python train.py --encoder_arch="caformer" --dataset="small renderings of single solids in any pose" --image_size=32 --encoder_qk_norm=true --encoder_patch_size=[2, 2] --fusion_encoder_mlp_ratio=2.67 --fusion_encoder_fused_qkv=true --fusion_encoder_inner_norm=false --muon_scale="match_rms_adamw" --lr=0.0052 --momentum=0.95 --weight_decay=0.2
Rows from block 2 of the image encoder of a small model that answers yes/no questions on an image's attributes, named by matrix and row number. Rows with one number belong to one neuron. Each number is 128 + 32 x the weight over its row's rms, rounded and kept within 0 to 255. All counts start at 0. Numbers have three digits each. After the name is the row's rms in percent of the matrix's.
After each neuron's rows are labels from the 100 images, of 14976, where the neuron reaches its highest value: "responds to" is what is common among them; "lies over" is the class under the peak. Only what is clearly more common there than usual is listed. The data: small renderings of single solids in any pose. In brackets: how many of the 100.
# fc1: MLP up (encoder.blocks.2.mlp.fc1.weight, 384x128), inputs 0-63
# fc2: MLP down (encoder.blocks.2.mlp.fc2.weight, 128x384, transposed), outputs 0-63

fc1.24 070:119151128142116128112088149090096085115167116089129117135141126141163071121041102144127124080052125097193146094115077124145111128132160081130134106115074137110133199140119082113134151144129062
fc2.24 061:097109139077137158123113141146163165177070146197152152170106132137077140115174203121155137120149133136107114119096200111166097133135089159119156187114155087121134090137141156176163090132129185
responds to: checkered (29)
lies over: solid (99)

fc1.206 060:127160106197115109161110118104183154125145124160104148154152113153163159140075142114186106080139173127080102131101124120077060106132103074128194135160124099117092108124091097138123159110182197
fc2.206 053:142083140073204136096120134119145152099110119103157108082103106153125103152139137173116109143110088136160118114160077128159184130114109179128104087100160165127133138128125158181135093128123060
responds to: green (40); yellow (33)
lies over: solid (97)

fc1.323 054:162086120109104128107145180163077111096137119120126113202091128135102124129068132126156147158116126117118109098169177165180082156132120136150109119105185072143143087130141127074086160135101108
fc2.323 050:144086070143140087148063087080159119155149108128115144054154116117108134122175158114144126140145133109139150134132173051129125159152081126149109111137162077107153143127190148186136099149114130
responds to: dotted (27); blue (26)
lies over: solid (67)

fc1.282 057:053150137084148157127205055144142106070150138154092186168141121132095113152085127125146162131108152068175137073156163129084122140187160112106130097101116091099102131142108086143121179125140108
fc2.282 050:142130078116127103118091142117131140148162183155125107135104154151115104104179173111115142144138134152101164107116140105156127073084131176123133182126146108115156093117174126090081075155097123
responds to: matte (65); red (45); orange (37)
lies over: solid (100)

fc1.266 076:159088167111156134116072152079143135125094089110093158131185133119131134203096110181102143186168136117185084146160094171157113114130153095082121143150122133115169106044120179111084091183129143
fc2.266 077:076133125101133101102171150140145089178126127209128113110071077115110130080150135138120100173151113136132200069165157089179170147175084120149113102125094098181115111144125074154114159150114120
responds to: pink (47)
lies over: solid (100)

fc1.239 048:112144080171127157160154148091171110111138159127102164150176118136191104127097158136189153135111148080121142136151130111086133058191086119105123106105145154194142108147112098077111138140122170
fc2.239 041:156159151104128061150099062134147122094124102075111132125098158146085157130175127103052136151128166170108119129111090206191107175082172148142131133080127077177156143116158176190084130160073095
responds to: yellow (27); orange (27)
lies over: solid (82)

fc1.140 063:079139101107185053096144046148084143145093141093147122078170105117110149092106090134093153119107158089170102123151131134169168103166145130127110158182040137145151160113114156137104119170118154
fc2.140 055:141142178113124177116117172139160131107143122100132085196104144121092100190169138092120141121112131132145155139091120148095092157134115117123150133105184141128101112158118082103181151073136086
responds to: yellow (41); teal (35)
lies over: solid (96)

fc1.305 054:084095102134165198147165111151132132055120064179123173092175115101124099101139091131167079190115143096145164128159114100123163145170184182073151106115179122075084145128116174079109113144130127
fc2.305 053:074154132166130115107124127172112134117098160081112076113133143139170157156144173106137222137131147157159097135109098124123110108105156120161120124128115136140140089141161065097056123135127160
responds to: black (34); red (30)
lies over: solid (99)

fc1.156 126:130156063156131092114080133179157064149119143078103076067131170133095132148097172168186086164112107139139059152113174096138127079107096077133142092112133101064177105151133134075182120138114102
fc2.156 141:071176080142120108142091090083098092098111138101128107138096123217092060094073166097162154157083138116149183095107120097137119177113155167153154110153118135132080153114163115165140150114129152
responds to: plain (94); blue (82)
lies over: solid (99)

fc1.253 046:143117119097150085087111078158076090095158114116056104130129159057154157155055166131145151113073121167147113108111129156142143109117146098124121128163177108112111110066173165118176088122179080
fc2.253 045:111082117124111137156157122109128128212108129095139153116111088123045158116202105120093102138154147158074164086170174090145077162164092127152134099086080104138154163173168171103135111149070136
responds to: purple (35)
lies over: solid (96)

fc1.194 120:115143188107111112104109124120081115155166155094092110141095119149122123154162093115154150116107130170106142132111101199126146047181085128115120120127117087076178210079164153130152165095169155
fc2.194 111:131133123165089102111103122191178135150101113125121074127124193137140069110098157100140151130105061132166123100149086107063108081100141124166210139071146201110097121158133149155161132069145125
responds to: metallic (64); red (26)
lies over: solid (91)

fc1.79 118:137125122110089108115140104117217162102145160120205125102163138093083119065098122130131137145122176195097173085160119108131132088119153107069106110152122128145121127124140170084040110119164152
fc2.79 124:148176091166163087161210100151074170154139117113150091094109121083134159085186140124153173134104095118107092116156111134195144128109084119136128151179166127156180107112098068183132116102120116
responds to: pink (82)
lies over: solid (99)

fc1.338 048:142131100161128109137073109116155092157130196118085056136111162146136153158037135130157172156097168066128086158142120134115129132162118104128140102167150117155192107123160111025156148153131227
fc2.338 040:130098128066115170105127126119120159083098139128118213138092096150090140086185134122132122106143108161134162089107143174166127124132155119137117130082123132135107140116157143223087157098082050
responds to: striped (27)
lies over: solid (95)

fc1.205 072:078196067121164124118157127148157144129070148122092181122151171158101106160097139154114082184158215124136101120155091134137159124080121166154142082110184159109140135131136182126123184096061115
fc2.205 085:130116110135168174156088156135132066098161088139107121148090124103158098095160163130161172080135171103071138162188147114124064121163122119156100153085134121160168089066179137145163168129082172
responds to: plain (91); green (43); teal (31)
lies over: solid (100)

fc1.59 062:140092171113115161109195101100189129144118158109100097153139112127111084104054167136167170112153062185080139070176150116107148172116130122113141112130171101100107111064153102125084137117157130
fc2.59 057:083097099125072085136083155154076140148118115182102153067107164152097120117121099175072088118110186115153121166165106138138124115156140160111132135175107164148110114120159147138135106166123102
responds to: striped (26)
lies over: solid (92)

fc1.248 082:154051125161121140135124140108187127213113149182145073135131100213104130124133139150107157140120083109124129131153160116123056169118120087132135156131098161114151126134152121114150159101105174
fc2.248 062:122165153121146127120144099120128103084091150064156180100126168073137128185113115136184145142136098116148053132081111155132191108145122182076135146113171101151119153143075111150121127121167134
responds to: orange (29); red (27)
lies over: solid (90)

fc1.271 167:145146117127110068113123144115122112120089123143114140113150085114107167138106106146122139202132183153100110133180151108149181106128109079123100071099135176102137119121119102128141163159165062
fc2.271 177:089124055168118178101111124084142065101107121125161098131125159155138149181097099092167148167059126151112129096114169115166097179155136110131103132119119104127173070150141078123145137102124153
responds to: plain (91); blue (56); teal (27)
lies over: solid (87)

fc1.343 077:151093135128196114096104117100187178145167154160103135111100117147099151135080157152113121144111130127087163072156150121079119198132107089148160107142103165147110099073191166153134160107134130
fc2.343 066:144095189129150152197123101157077077125083103111132140104136157139087103126118138157179142081100179153161084164162145075131178161129112224068136114115185137126152177165131116100116115183135101
responds to: teal (60); green (30)
lies over: solid (98)

fc1.202 090:125096135107130145094098115170118156095134068146157182170070099156159135149121178140141141099159098110169132059155149101150146139201141117184103144143133129143163069116046141132133123189087114
fc2.202 089:122121153106142134128153134104138132127145114119108159069181166161087093130151111179176103137103218130142110208122152132098083118108152152113147092126137103149118149150157067132085092092159149
responds to: brown (30); orange (27); red (27)
lies over: solid (79)

fc1.235 075:110122134111144144089115040099082069156147118175092124116093133079170200105130203063144169148056173143101132076125126109123124100153173087100150134136116129136112168119147102132139125074157145
fc2.235 070:138119137138107158143166159140187127164156117073116108103084163094102121125050089219069081108166078174149116133110095153064064137070105118167108159101152111149159104139116159091127087155118093
responds to: red (77)
lies over: solid (100)

fc1.349 123:131104189104151099098069129175140140117089127118133161189100114118130147200127126115147144156084202117127109146175108122151137040091104112138108131130130131139145163047148135173103080101166153
fc2.349 124:101170074155125135125144157063065125110093075130156140104121108188081116128093152105115140135133081143021159166156111119083107128136134155144141130116099144119099113111119124227140175173116122
responds to: red (77)
lies over: solid (99)

fc1.211 213:097131166089156140166159143099161124153141129124117146146172116105099191141146126097113114090082126182133102138088206121129128148108105144151116054098118115179163162132062126094090109175090104
fc2.211 175:125126155127184114125099079120102116100128187175115128082100140140107097139117102142121181126180108188177128140113109071134130121124143144163117168185124130157116193148135143123155113109154136
responds to: teal (64); matte (61)
lies over: solid (98)

fc1.115 171:193138098099108103114145100125173159110119122158106150151149098120164179096077135144148123126139086112117130121155188168126187126156158108078103146050125098149074135123082152115126121105159064
fc2.115 147:109131114154101129114145157056148094097116126094162142108085151133086104163208070124165163152116130156181138150169049154148111084159047144125109154167071120134139097127163125135116170081088102
responds to: purple (59); red (28)
lies over: solid (74)

fc1.21 089:118167130146110159124118155151067162122059103118133103117164123129140156091127149165074120072060182132156130125160065165135149100127175113164110150142162097151093091135123141185147094076182109
fc2.21 074:074091149091136086100146078119134100139122089127160129177110139137096122179161083106162135183182032096157137115099173080159106155146090122083169137144135171069143174145156147099131127186094146
responds to: purple (39)
lies over: solid (86)

fc1.3 103:103188144119096138147139163130106114106121148139166144139113175093097061147161154152185185104093157113134124124140178112108095094120091165088190078081133098114160090173165113190115074141150157
fc2.3 106:165137098094156123178118168109156052150157118135075111082100132125173171122180124134117140176164169130140155162134080189096159167125171125133077182134094135147146131141117104037101178146137156
responds to: brown (28)
lies over: solid (98)

fc1.254 051:104166119127112117156140126133108129135088112200088109083140118119072170117081157141048100124101149111191111121126057195217122106103108092096141149114128100106157136174110083095185136153129130
fc2.254 051:116098113107091154132123118152130123108186146154117114167106141119173120101133162189121058080160197082108147102122144115098099147144092127151098125189164160219108165100117190119107164185120150
responds to: teal (54); blue (44)
lies over: solid (100)

fc1.233 119:119122144164089190144120116117062113146151161101117193152109130069120157129127176169121106064125116138117187124114131158133164104116133161143166133132141043103139090123134121154130123150152168
fc2.233 123:100130104136092122110112137099198113106151140147127100118147138179132121122167128101138102122125162127121109078177139091166137158204172107105096140158121189123121162062120083112090172193092080
responds to: grey (33); white (27)
lies over: solid (98)

fc1.44 117:105136146059114152197195121109092069120114134159145080109103151076103176171106105122122129194118131137125111124110145138161140071105078089085119107146091149156152140211185086105129081099155176
fc2.44 106:110165120139100176087120129120200091092141119119089118107144149089125080126100185134218078149094136113161176124141161139072131153111124110115148088150089130157130156146111146141218081124111076
responds to: plain (95); teal (32); blue (31)
lies over: solid (100)

fc1.341 068:081116159085159130092094101085202056146086156132085137096130069148120130144139138172098178154123126106077151110126109138153024147127100103149130108135100185145150151080171140148103104111111158
fc2.341 066:116119200122162144154124133157090162171147110184142129166157173166103154072085059092165115173135097148173123122100127098122128155155154119121125211109118105142145080083125103148096148134145111
responds to: pink (44); red (39)
lies over: solid (93)

fc1.208 071:118111198103140191138158091145103121157105134134097178135155139136140171124149119120130100099096074116153078097112190110145190176193151105147090080174173110125127147111152150159136113077163066
fc2.208 064:121149110135098119106093121150136092150141098130104147160158148119142060117199135114135102143145155119103154167132124108116070147120148185114125143113150128190122125132135058146143130153113191
responds to: black (30)
lies over: solid (62)

fc1.163 133:179115193159160129112030134173156103124166183135116134104107144115125153073103175128102123162170176162116074152176150144108127059105117108144154122132161169159121078137034153154124160147122147
fc2.163 165:168097092100105153165172154159180120105131162128082099131135145162105104147113117142115094104108135142119078134080153139171115129149120102076134095089103158118137153111108127132179121139098088
responds to: red (94)
lies over: solid (97)

fc1.177 110:126100080068114151130122113118168140144113194076114137150120128179110097171168107126130106165115186093136088123133107098138087145155106151108127171089123151146093122144160141150071123106122125
fc2.177 109:160107143086114068144160165117095143101092094207130174122061115147067193129131119133131166162112068123164169071146125157098148064116228132095120151117169135135109119080097139115096152138080145
responds to: metallic (68); orange (53)
lies over: solid (100)

fc1.228 100:114076157142095105136097131127119093133190155142127164095154139104095136093126188132139164129115159194136076120069176141159116073086126116100161155200108100138143136167122147108089128119138184
fc2.228 121:170127067152170097094134151154132169140106178089104162095129076136142150078080147127102144121098098066082111121167134145166135185114113149169125119126118093114135108171077055074180138122109124
responds to: green (87)
lies over: solid (98)

fc1.181 071:085127173086066161100103128152168156140167114135111137204126145136112157168186113160132125093176147074106104123126134082109122093142109049051122146130149102129213077117140143117136152095095127
fc2.181 081:183129111099195137137085162154072081111116161136078153127138104121213101075105133129160124124134124138073134091097121115164104146064142123150141122148150134112105094146182136138150134149077090
responds to: red (47); blue (27)
lies over: solid (100)

fc1.351 094:155107142071126144099123092078161129073132075122081133132170165142049138173073098132148121115108112118151134088142146100143161129175139112156148097123166078162119087183138120171150107103166091
fc2.351 102:122112119129225143173153100122140150197134125143108129103112102134167087109182157179122157145133136161109132093122166108102136116156102182105101170127122163155133126103147097057102104105066153
responds to: pink (37); green (32)
lies over: solid (98)

fc1.376 241:116149123177105161093126098180104096082086143101125125130120132142180115070066135106068140188144100145080094064194138101124149170104138087116150147118105178127105094106182224103138094085172125
fc2.376 187:151114136039186128134099119169119159141148155192125136160138148156058134132150134127084182104121115129113085139145154145160143082143060120110119088090201153106169154153122058122108180163134174
responds to: checkered (32); red (26)
lies over: solid (95)

fc1.17 107:095074153113133152224161205102126152203048103152171069144124133107116113114085116128177140106081110124095103164107141153126104112094079159149187182152133128143095104158064116122111175145172123
fc2.17 102:187143093124125100095160097108180082116194156130105142182121093148104088119121097108109121117169130108149139144108121121125167149153136067084094132162152155130104150117149132152147075139129138
responds to: green (65)
lies over: solid (85)

fc1.294 073:090112096096104155132146118097184153111118168126131144158110084169147101131165181161137163130082148114156179054129105209113097128142127144105078188115124134168107109096140114187094114142131163
fc2.294 091:128074132104105127106153145124103143154149133155128132043095170134056075141145096112134057146125087114180192106125173165137131098152156109111105120144143140135102130108155149122114155175091136
responds to: brown (61); orange (30)
lies over: solid (97)

fc1.19 061:118136146105120133058109103189109144061134093160098171096159112147154170131125133133114087127112178179151130112143151115172203096177184149082144120128139174151131117134123149126174116108123069
fc2.19 052:080134093162172114145157106095122142143096133100144075114137136081126140116193152153127152149156119135076149108125078125072074126095105135124121079099191071124128114162105130084067157148144210
responds to: green (32)
lies over: solid (68)

fc1.296 055:106183182100150130153127133132095118143139045128137204139160068090101079136175124123140072149125147142095131091114095159158160115116096154086087097096123074106116165139123166147144099130100093
fc2.296 048:152152055128073159126109124117141090095154208116150126088103111099175161130116143149079130129119159128100200160147170129121129082141181135197175180120117121148170117086111096127090103144173151
responds to: brown (34)
lies over: solid (96)

fc1.13 037:148120091148142160095148058096137150073128127132113130168135115085125143140093157055113083173101144087158163114127115086109183072138095093130114123112150148108126142144107064101073132207127093
fc2.13 035:079124159107079097182124134097099082125155111118110113124105166183145081071171186214139105085118161148130130154182137157160092135098153141145143142134124129168099164107151151157138164091126151
responds to: teal (42); blue (25)
lies over: solid (99)

fc1.15 076:151119120112092133152060141099149132111116134126096137108144200138102132083125139093113138105112150167097166115166223113109080065129150115154052167119123100155166133134147183148071109081144119
fc2.15 079:129104070149186142131136077186121109143168096080100123101147094099112128158149163141088173157147139173090080147158116152103119092112109157109184124106125134121111112147102186113173084077093161
responds to: red (74)
lies over: solid (99)

fc1.133 072:096161143136169111098187113115110134139158096153104179148161075144145123050137193091144101151093130107128157111150094126138180147137174124162116051144085172101146111157092143115122139121095030
fc2.133 068:131150136072094106143109107122164047108094207148185088118124157126112111172098091158119166118190163129128109107151114115147130092107161198026149163120125065094109148080136097129096139167186178
responds to: purple (42)
lies over: solid (74)

fc1.303 086:106117098088080132107162091099177077102088115167124132130125133125061132215108116130145136121115125182162093070203072151200142114133143138037162088107135132163164126181128092096094133130168102
fc2.303 096:090165067138136148122159154122082110119122130119161130136122143091156180086115194120111126160088088110088188109082167076155152104139135119119129147144171120160080110107164129145137152076138197
responds to: pink (55)
lies over: solid (100)

fc1.263 051:124140144107079136075099132147115100115069144145117107106128097118162120174122109129136156111095155129130183187095121125055113141152143106093148122140110132175166110122164192114135209096156156
fc2.263 052:121141123124128183129110106173132180114187131096123165201123168112114121087141116118129156194145127150104076093148168169182096138089129124130160101111172141048142174151173103115097046160151096
responds to: orange (39)
lies over: solid (100)

fc1.306 123:111118144161101122099099147120195076161083170122126157113132129147096198180093124149180132144151182162148141146116132168166131141053078148176109160156094088143156126088103113145134118116118117
fc2.306 117:183168135153157129078129161178129154093073116137108163136115109121180198088060177166191097166103156132084178137177109133109125159079121102118106175150148148125130137123085088109151081105155137
responds to: plain (90); orange (54)
lies over: solid (100)

fc1.20 121:148108163094139090093127099091149094111155128111160152095146174092087110124124113205146109169132120165125106041143100159132146105120143109123081129179146134129138121118145195113099129118158150
fc2.20 125:133120120146175091122188144140130148167166092078145132112112077109145159083087120134106140119152115082081154067123158101168164137117144156151143161118078158144110098086180082138163119130110133
responds to: pink (50); green (41)
lies over: solid (97)

fc1.116 079:075098146111050132121100107111140101170097145134101094128106057109100183189099077137137151142113130114135094091154116194172137110115053126080145134160134169184177115172118131089146116146129137
fc2.116 074:170111162046090121143146133113128156102105129120120135196139102099126088090123155083210103179202112181103142119090148105143089148074205108152160126145129127144127115119100165120060139117167091
responds to: plain (94); teal (55); blue (33)
lies over: solid (100)

fc1.151 117:090158126115148117160088129130168173118108129194093092157082171106081179112101141180087100078168063089145060143117093106120080131095108085089130137146078165137218124135111135134113136109106148
fc2.151 115:138104114127162156099157164121164146111179157122172068118130115117118029136129135084125102145128207147119119061067129112099129175135191102124092121147069133154102161100129119167108183130135122
responds to: purple (51); red (30)
lies over: solid (99)

fc1.165 040:087105125110103139076149112148149159142141183107100122157149100125115098124122110168152170215055125100071071066153160094148144192148102145143130088135153161149149138137114155120056173135111130
fc2.165 037:146108136143131136189122123089102035173078112154141158123116168106119173102106139082124084096230152151121158148153082137145104121140152118127120125071142058080131110097153132090179096146149081
responds to: blue (32); orange (31)
lies over: solid (88)

fc1.273 040:153143160118132152146137156180117072160178145145090124179149170118098093057101171121151121132124128111168073099115141110137197177142136105127146058097137118133150139154165077150108121065091114
fc2.273 037:146083098140147121116127127111120107143104128173110127149093100147159159107147112113085126118123191144125168136159145120130087154134121114080076131154178099129121121138133185133153110233130123
responds to: grey (33)
lies over: solid (95)

fc1.318 060:080077043109110139123115133095116081128073152173127119145083115088057111168139161160118182145102125111165156058127085164165070115117130112104130068108164165183131150135130106107118129148178124
fc2.318 063:119192198161175117161138078104119142118138115153174145147137165132112136088144128087123086138123137134111190106111156078139152101115114107130154201156157113149145073122112092143161131092100102
responds to: pink (50)
lies over: solid (96)

fc1.286 058:136164124087146077124176151168062105049112147087105130189165115107066139103165129158152071127157114161146112129150088152141138085079165165115089064144103146082111151095139157111182105137134088
fc2.286 047:071151140167073148123067151139148109177128116120157105078133100136166127154164190096067143147116166113104173100088161131138075154131113126139148185105170122129122148138154127086160143128114178
responds to: orange (64)
lies over: solid (99)

fc1.221 050:125092178157100158109089115162135082161126152094073142059141144092165127149125078112160091124127139167136146139105173107108190142201162074089125063126146118150158128100123149106162135053122108
fc2.221 047:145143128118182172103182124130155122087110132150126155221069125158100158092122124159118183115146133108095120131164093149158117115085128116106163166075104124128140129141106162146038094189102120
responds to: red (59)
lies over: solid (97)

fc1.245 112:124090135115109189170112089126144109105142078154220139172139180148142131159088172191126161095139171152144123115128117150118161070136103147058169093170125112116124112122132073140118126091173156
fc2.245 118:136117119128114065126156123121158112081141148133131096086097086180123084087137123105102121146098114152171107109090147135150144205107215123135154094073155134169102104130106105105101134206080076
responds to: white (43); grey (40)
lies over: solid (97)

fc1.309 056:120192129156122099137105135164064134157080129153082143144105173094127114098098187080161068088090127160176121121117074134151128163176143102121210108134141114124100095117137101175171146105171126
fc2.309 052:153090143087172207144196102113158124132176124143131102162112104173119156136117106196103175138162147124133171127138173113143125083144106143121069164141100130147147159108120182106094138158107123
responds to: grey (32)
lies over: solid (99)

fc1.368 114:093137136133113102130169103089143128167109151181113185123103093047110114121179159168110114151116166122158111114132116193142164140122114116138176096125101127107165166131119196050153151096128140
fc2.368 117:129168120156113137109127148126162116126171128129093103152186101132121174099105138149159130136089156062052093107183133059174037118135120119146164073086150172183181124124108120094138142155080160
responds to: plain (94); teal (54); green (46)
lies over: solid (100)

fc1.63 094:095087127103097109133122122159161074099102184151080101158157191102136137212082111102166190169120141155163119183117128199130125161134130115091107136143146186154144153100178116097119129146094193
fc2.63 094:103193109098159174101114197110119099124133126125134131121068120130100139066074127115082133178156141076111158138130139133138165142100151143139104196129095119107096130121105159166143150122189034
responds to: orange (27); blue (25)
lies over: solid (98)

fc1.199 144:173063123132120193105138135033150074104116062125139126137097124138103155165141157115130138154112156073130148118144111136136143124097112171184084098067136092123120072071051157135142131136186164
fc2.199 138:112178166194131156129095087149117152092106121132150124125099169131141054134123111138156149119172124133168145178136112134148095154144129107149117126159135190138113136038183085156175114112162149
responds to: brown (54); orange (26)
lies over: solid (98)

fc1.371 068:068080105143120100110078145115142153182117137193097090122079125127180138133174091112138116151106129221130101141148145161165115163229110106103104126111089153193147094119164206130160118110121158
fc2.371 064:180099154110134172153187113129121118159083118043145120130147168077082195125048135191109144088153131079115123123108121090129143103114092162149133136121122080076144145138107122138066144190162068
responds to: purple (42)
lies over: solid (97)

fc1.33 188:149124149082126121110105141126107121136105100129157150080138152136065134141100129144137196115107123153069107094094203086121113112146114146128110092098143118100156090130126095127149175140122098
fc2.33 161:133140127145050079113150080155100118142126152156093157143127111120194137185141112076090099106149109161152134160104109145159114146112112109183134081098061170198144117107138083127133093105163169
responds to: blue (86)
lies over: solid (66)

fc1.219 175:118113087166092121084088116141104147201174206182125142166134132122134134123075162151146124143201090115186111119136117177192101079119113108106136076076138117120139205106096153123062135107196167
fc2.219 188:149146106155141147111177077136183174132150092130108089053128161127177130114180141121103124100178119138113119118091110145124103116128135155212188112110094122208142110072168104137140109090111089
responds to: metallic (70); sphere (30); red (26)
lies over: solid (95)

fc1.339 054:105118119152155136122067063109125129178124116205085052111104155066142131132130157155129152106141101149160119116108135072124126101127154116096185125102126097147113154203108133113151162159131121
fc2.339 051:120114111023093150127167165136127117149195142072111158176102138099154129124111158169137115115070164109157119121109105169154138152126145078127114132117123170131091083104117153113082151103130148
responds to: metallic (64); red (35); blue (33)
lies over: solid (100)